config.toml
arch = "resnet_bottleneck"
model = "multi-label image tagger"
dataset = "rendered landscapes of hills, water and sky"
train_examples = 145000
image_size = 64
crop_scale_min = 0.8
horizontal_flip = true
norm = "batchnorm"
activation = "relu"
depths = [2, 5, 5]
kernel_size = 3
stem = "deep"
avg_pool_shortcut = true
widths = [256, 512, 1024]
num_labels = 16
mixing = "mixup"
init = "xavier_uniform"
residual_init = "none"
optimizer = "soap"
beta2 = 0.95
lr = 0.0019
beta1 = 0.9
shampoo_beta = 0.95
eps = 1e-08
precondition_frequency = 20
max_precond_dim = 1536
merge_dims = false
one_sided = false
adamw_lr_other_params = 0.0015
grad_clip = 0.5
steps = 10100
batch_size = 64
epochs = 4.5
lr_schedule = "wsd"
decay_fraction = 0.2
final_lr_fraction = 0
warmup_steps = 500
weight_decay = 0.4
adamw_weight_decay_other_params = 0.05
Rows from block 7 of a small multi-label image tagger, named by matrix and row number. Rows with one number belong to one channel. Each number is 500 + 25 x the weight over its row's rms, rounded and kept within 0 to 999. All counts start at 0. Numbers have three digits each.
After each channel's rows are labels from the 100 images, of 14976, where the channel reaches its highest value: "responds to" is what is common among them. Only what is clearly more common there than usual is listed. The data: rendered landscapes of hills, water and sky. In brackets: how many of the 100.
# convs1: 3x3 conv, stride 2 (model.blocks.7.convs.1.weight, 256x256x3x3, each kernel summed), inputs 172-255
# convs2: expand pointwise conv (model.blocks.7.convs.2.weight, 1024x256x1x1, transposed), outputs 206-308

convs1.95:507543465492432535537523504490486488478512511484487474524486480540485474472498463462481486505477529476485498496482460476496488475556510492478484497495534502504434482527473490554460474448491489512491499522530509497501516502470518490567510493526522509513
convs2.95:451512491498510535470505470502505491510499507485521479466526461472530505543468444522493516482501500485517516469534454476513533482532534477466462487495466483496538475545495530538485514468549518498510485509527550516491547502493509466479502486534445485518534502548470496520482498498495491479510517470501499492540
responds to: sunset (59); sun or moon in view (58); purple alien crags (58)

convs1.139:526462504520490540490486515494487518472478474508446557489519464479483439465506490465450506520473509562477535444466551509458528511464485500509532496530497491523485494515527513470489483569490458499530488515508507465500514473527472505492542517463507490507
convs2.139:522483512479486548518531504511505530537542523513497477534512491469479477487506524530488517511476486514456554454467510544523538499508542520519381548497506489511515463529492498503492495517490489468531538512491481475492506519489503514543510555472492482460475485448537502466472512502488505474498486509481485477476
responds to: sun or moon in view (100); sunset (90)

convs1.212:537556466485464513487489505500484459520504504516482465580525507515468509494539486468473478487550509527485477504483547498502516490509482488512475548540484480517511522465456539486498480499487495479485562498505489498450498528504524492509517482498464531506
convs2.212:477479460516478535480492516530469495493523489569468531499546473469481512502507465457525474468525473525514532474502525499508529517512524472486475521509489538478487513547469524515489480508452486503455519478484480505548492515511523524491499488504469507501556504522520482502456506523490496503510520511479492503502
responds to: sun or moon in view (100); sunset (96)

convs1.96:511453506492476600485538493476501493495486584517495497518478552575525475517517496483520505493502516484548472478484484531516546488495530508526515490494464488451475479561497506512506518513516512519486522503462494496487529533479489499533508450457488494446
convs2.96:501500499520479481523472508483494516512507536521535508503509476509501471525523513492504478553502522520481487489515505488503503549506484485478469447524490528488464488499485521490483468435444506497504523488469489531544489491451508530505476518495465521482483527543505526503519566498521491479527489486545563513500
responds to: sun or moon in view (100); sunset (92)

convs1.101:481552464519479480538463533524497515461537521518494520519504474463447502513497490487504561528482472511522488504487460511476495526496475493512461509484515556494440488532469520470462473491498495511505499493502494468523482522435526487492509509487475522486
convs2.101:486467477505513472522510514466454493497509482517496481499464537494501515491482506487531488516518484561531591505482499505547528491495469534479530487497517483490559516512527482510513515535520479490485488441496494447537544498489514495490530516510530503500536476555484467494520487500465513531492480522506510487498
responds to: sun or moon in view (100); sunset (88)

convs1.13:554491479487512502508517458511538519456505500501562482452493474489475530493512521477463483495531470500486502467484528471446508517507487466498506506532461501556501492503502467474524548480535521486487496492498479483516507494508490493491492489475503492500
convs2.13:397515536476440500507530490491525536499495485484487511488543483515541542480483501511481489500511523493529492523489512449425487526480507494511473531491477483456522486501528480520517540531503546471499526486494461462464510499490519480489479502496460493473510483533526478491508504515482518485475485540486524509499
responds to: sunset (72); snowy peaks (70); sun or moon in view (28)

convs1.33:468530466464486497456492552503490446479505489513520471509501448516509518477488528498520444516478525480498514493490505497531474506499504493498522501526501481479478476478463493482494500514464517486468458471445530537479510490518492506489502510536526535504
convs2.33:487493476491491492538525456486540494446500458498493525534504489492527538478475454552496492510469480462514497466531507529472526449502570530492473503489563503517487493484449513503490500481558478508498493516488528495494495502486517480511488474523534512521517516424483520488497505534487487523512539445458490503479
responds to: desert dunes (52)

convs1.241:496519491483498489456557485460539500517496490486508478527522496512527502471474514491495534532484497539521509474499501486504494509513525495492486492483515502510514466505488457503501461502510463476543519508514510554512513540489494513483493572538499567513
convs2.241:503463539502462499516485542500519551534515500431526514514465477487590472502500566509529474469486506522528501495556487491520497498468535499487531515494516517496506511519502533494529512499469508507520535508477511504508487489529522489492493513467505470477507503499525522492466488525439486535502463482502531483519
responds to: sun or moon in view (100); sunset (89)

convs1.38:558496516459500505495477499521486514471480480542496507500504491483527500497512525527513540461523491509478570467459509519477555498498498515539526476508513491553494504511547479521477488548516495532510477510486465528464496495499525520526458491494478453490
convs2.38:458507526482479501547507510566487505528529493543507539492470525502547492465496489517484491480464550488532466488533519487525476516494509470525540527444518503492470493571471465505487506489473512472493501497488505522516499532532503496462531495507533471493517517468460532550480483499515492467494466478487484542523
responds to: sun or moon in view (100); sunset (88)

convs1.123:472478541503502531503519489548491537507495491444462516540473499535511486533485477469496454508509486501465514485484516519498494490464521542491517498462512536498503460466537444498490478486518478487461505482505523489515559510483527546494459461497457499492
convs2.123:450488552464499522525493470537502504523486523498512492560483531484455584545455515548509476512488514458491498476469474491489499506492532499491497500509511521580564482503510501500475501491498499477490521499483534520502496515487459519506519501494470487542518529546507524494465500480553519550450493486474495493503
responds to: desert dunes (50); sun or moon in view (30)

convs1.175:479501463472473497527450491520508515456477557503451549475547459497530498492502500482469547524518522507454512519491527501473541490547501521501527525510468473531502509461450501513523489507509475468490480508460472507486507533484511521499549503500508467497
convs2.175:496466484494502519522523547516524515520537483493478501504489515530489481498449471482526490480493476547487544504530478524468526513520476498499515494474492508510476485520491498506518457471493485497505516531482532496533511506506456515506502521528500542548476487381497501471501491503520510528512502542501498472509
responds to: sun or moon in view (100); sunset (89)

convs1.5:550486505497505460527477491521470496518529465521485512522497511493472527507502563490510489486512467517484518501461510491479470534489465522489538503449484515483506541480516524513459496480531512510452524457503553513479487476524532517499518476459517435455
convs2.5:462476509477501512508485466520512470501520507464535413515466513513495544588495480476506502475491513512478494507513515502522520492472431510510498540561514490460485482492503508516482477537522489493498524523525480490480497459520453495469510494524423486467460516469500516489488495474504518535486503530535491490492
responds to: snowy peaks (38); sun or moon in view (30)

convs1.20:483494520475519492484448480482481541550486502513513486501506459514492489475486486488477514463510479541506494447469521548480475523511508530502512486514494571546507475506509499487493519491496481487524487454469498509496498503511490496464458498485479500507
convs2.20:495519493490534492435494521490462486489485479492521505533558489511470504563490455503484511543538512511483514478468541554551568477506523504495570504494506520498530503463485490502516449482478512510518498534467491470503493501517545473484512525500476461476501461443462477501517505506459475527493525522470472469488
responds to: sun or moon in view (100); sunset (86)

convs1.161:503522513513484514476502494526474517518507511458479485510538486496519502521481518525488488483462519492498500451437493549549491481443491485530506538483478511488519530507565517502458511524524537536464487520526521475522491499479514470512460497536465490498
convs2.161:545478492506480489544470512458536478557478481498499520515489488508480488524486468524503503495530496548526486499498508471488462477530520514483564574491509498514512497506485469438505445552505500525455486569529502510470543463512494460472541461492527550479527468544499525505492524504523515484494492506487489503507
responds to: sun or moon in view (100); sunset (87)

convs1.153:500486496516488531519508490518506457509519510509498499472491489470503470464481514518510517524550492509463510485560492492500463451492505515541541467524516470535497492483508473514490497502437443492498540486567515487496457540495474503513489537484479503487
convs2.153:504459476506529498508480457504531474546533508525507446551491489547515473492466493502515522520496483508519537505522526474497488468495480560519545522482492539463469484450476465504531498492485480472498511509472521497508508527519533496532508492470550480561498532465514481486494484478517532522493515487497472498487
responds to: sun or moon in view (100); sunset (97)

convs1.168:515482468475514560498501481465502470491510482448482533480471487514517513501466460512487476462534511552513477551500501479470474514516516517503545485518499513524508515518475470499546508565501481490507512523478485517517497495490513519513485439483522487509
convs2.168:526558525522511480512493505514493518485536491487555497508518529485502481479516481450487502549499536480538536466471490536503542504475463468507487495512488488499508524461485491477497515494475502488491522503550488482521485490507481523558476546536539488480553504502541511516470503503508491477519471553478488512510
responds to: sun or moon in view (100); sunset (89)

convs1.234:460504495480503503512495497495514490508522562472442485509494461525454427513497486502508481503497470509511534481487538500487500503477431487481461478504476478514500458483499553484515497510500496472478487498462505497456487496497510538487518497521494490506
convs2.234:518444502506502481497511444496557464484487480505453492516507484487460531543485475514498502535499461507520508490510490497495502507514556473474517486513477495437526487470518498488502444517542489507541512491469472517542515510528492482488483486478488473486505517481523546497512495538430492494481487528491518479508
responds to: sunset (74); sun or moon in view (69)

convs1.203:468482536466484501505539553455503478515536527484521504480475514496487486508371519484493490493514521502492512501470462494518490547540460476519482492517495472513504508516481500522495482523484485489494499468488481427505475511468480516547511492485509492520
convs2.203:490489469478514475498492481499523515473523477488518501480499478451506450488504505498490551504469522516502470494452475496452472493475449518507524450494499496494475501514507463495526484478469521481499519501504472485547530499492422522525506474507459496501514522463465531480494496494547499512499466482519479501502
responds to: sun or moon in view (100); sunset (81)

convs1.74:455477501458515502478500460516498520505544491496492509530498531494482461519508491481514486478493474485524502501507514487531469521530490553472467498512476496472484485472579481480547495484510496485513512480489497490500557535479471513474497524490538507511
convs2.74:513504460476493495552493431524457486456493526515521533530489500507456500492538535498511479479483522508554499488533504498521488478497479465467453508498488501530522521443504588463473478493482480501524496501509431511585501477479517518503501517480457513466512494507491468488489534503503496506450511516459480475514
responds to: water (74); terraced slopes (64)

convs1.173:459493467460482500471475495471492487509500545511494428494536497484502495518452491470489507465492517516449481524497503479480514468474506500519474531471519478499478521489507494513506502531481514515481513497515495399510530503502484519493457439525479489511
convs2.173:485497437499571532503514510480506528490527484500526482531476483533461471474487467463524505510503504511469500488483524580496484520474446476443486542507492463494496522533478491462491456496510500489552528540513515465492498531462514518523485468474504499500464532458480479520483534496499499480473488470479528511498
responds to: sun or moon in view (100); sunset (87)

convs1.133:529486484476492494579490529492502491521478458515488546520516539498487509505505504492488515477525511508507509534507563480511501543547477500511479465524519548457488488512549518492494523540545460501513504487509494474518484431485459514531529477513527496525
convs2.133:439482513488460587527491490501533470486518510537490494480425472521451491502481465481483488465538458497521486502480489481496486524519512484506521482503525491499501490495501501501521474488513461520493440529499493521541527497525467471534503537468496516509524570533473501483494478507481491434495468469475496480549
responds to: sun or moon in view (100); sunset (93)

convs1.60:497481505520522468504479455498521505486477519461463534523492536520479482511531547471486490519472486498541516482485493522457515469523530513501481478483498463485506485533511473514543461479529450511492465472519428481525516515507452519497528488505544481508
convs2.60:499549522512501517540513506513497551508505526516510524529522464513520532515487614484482513510507530528511589503457528496484532540504478546500478562494502495500546467467482467511481562506498534517477518488486459507470478492478490479520513526509491484466552501508477530498503494423481516489470517526481546496486
responds to: sunset (69); sun or moon in view (58); red mesas (39)

convs1.78:459507456444446470466460464499532500496550484532498528489490499494526489532482477499494476497479523424536454494465466452489477474530480494502482500495519502520505480518471515516489474468478479480480529493501509462509515520516488516486472481449492516533
convs2.78:546480522505521499481512474519541471519503503475485489529532461500501474464451469466489528522538511470520468521493488479457496538474507527500505504529503495492478520546476531526497474517495501506489498521502522463512489511516513509467539508485553536547456525439515526513493504521543489484463514498507501499478
responds to: purple alien crags (34); sun or moon in view (33)

convs1.232:549485461486504529479478507513535493496511489469511495488524554503454548508484508463469490477524479526531493494490481490456477496505528490480486507506503479466493512508526513531519518478502519495510493489526470534517501474493512522520471500574485454459
convs2.232:518496512507507484476471501534466519473468522538485523569476504493501501496515487511511518497480476483467529526533512479464511477476473487519567510532476492483555477502499473479478481455514468488517519536509461485529486563544469474495501469506470476511503512487516485480506471539525487509490516479481504510472
responds to: sun or moon in view (100); sunset (94)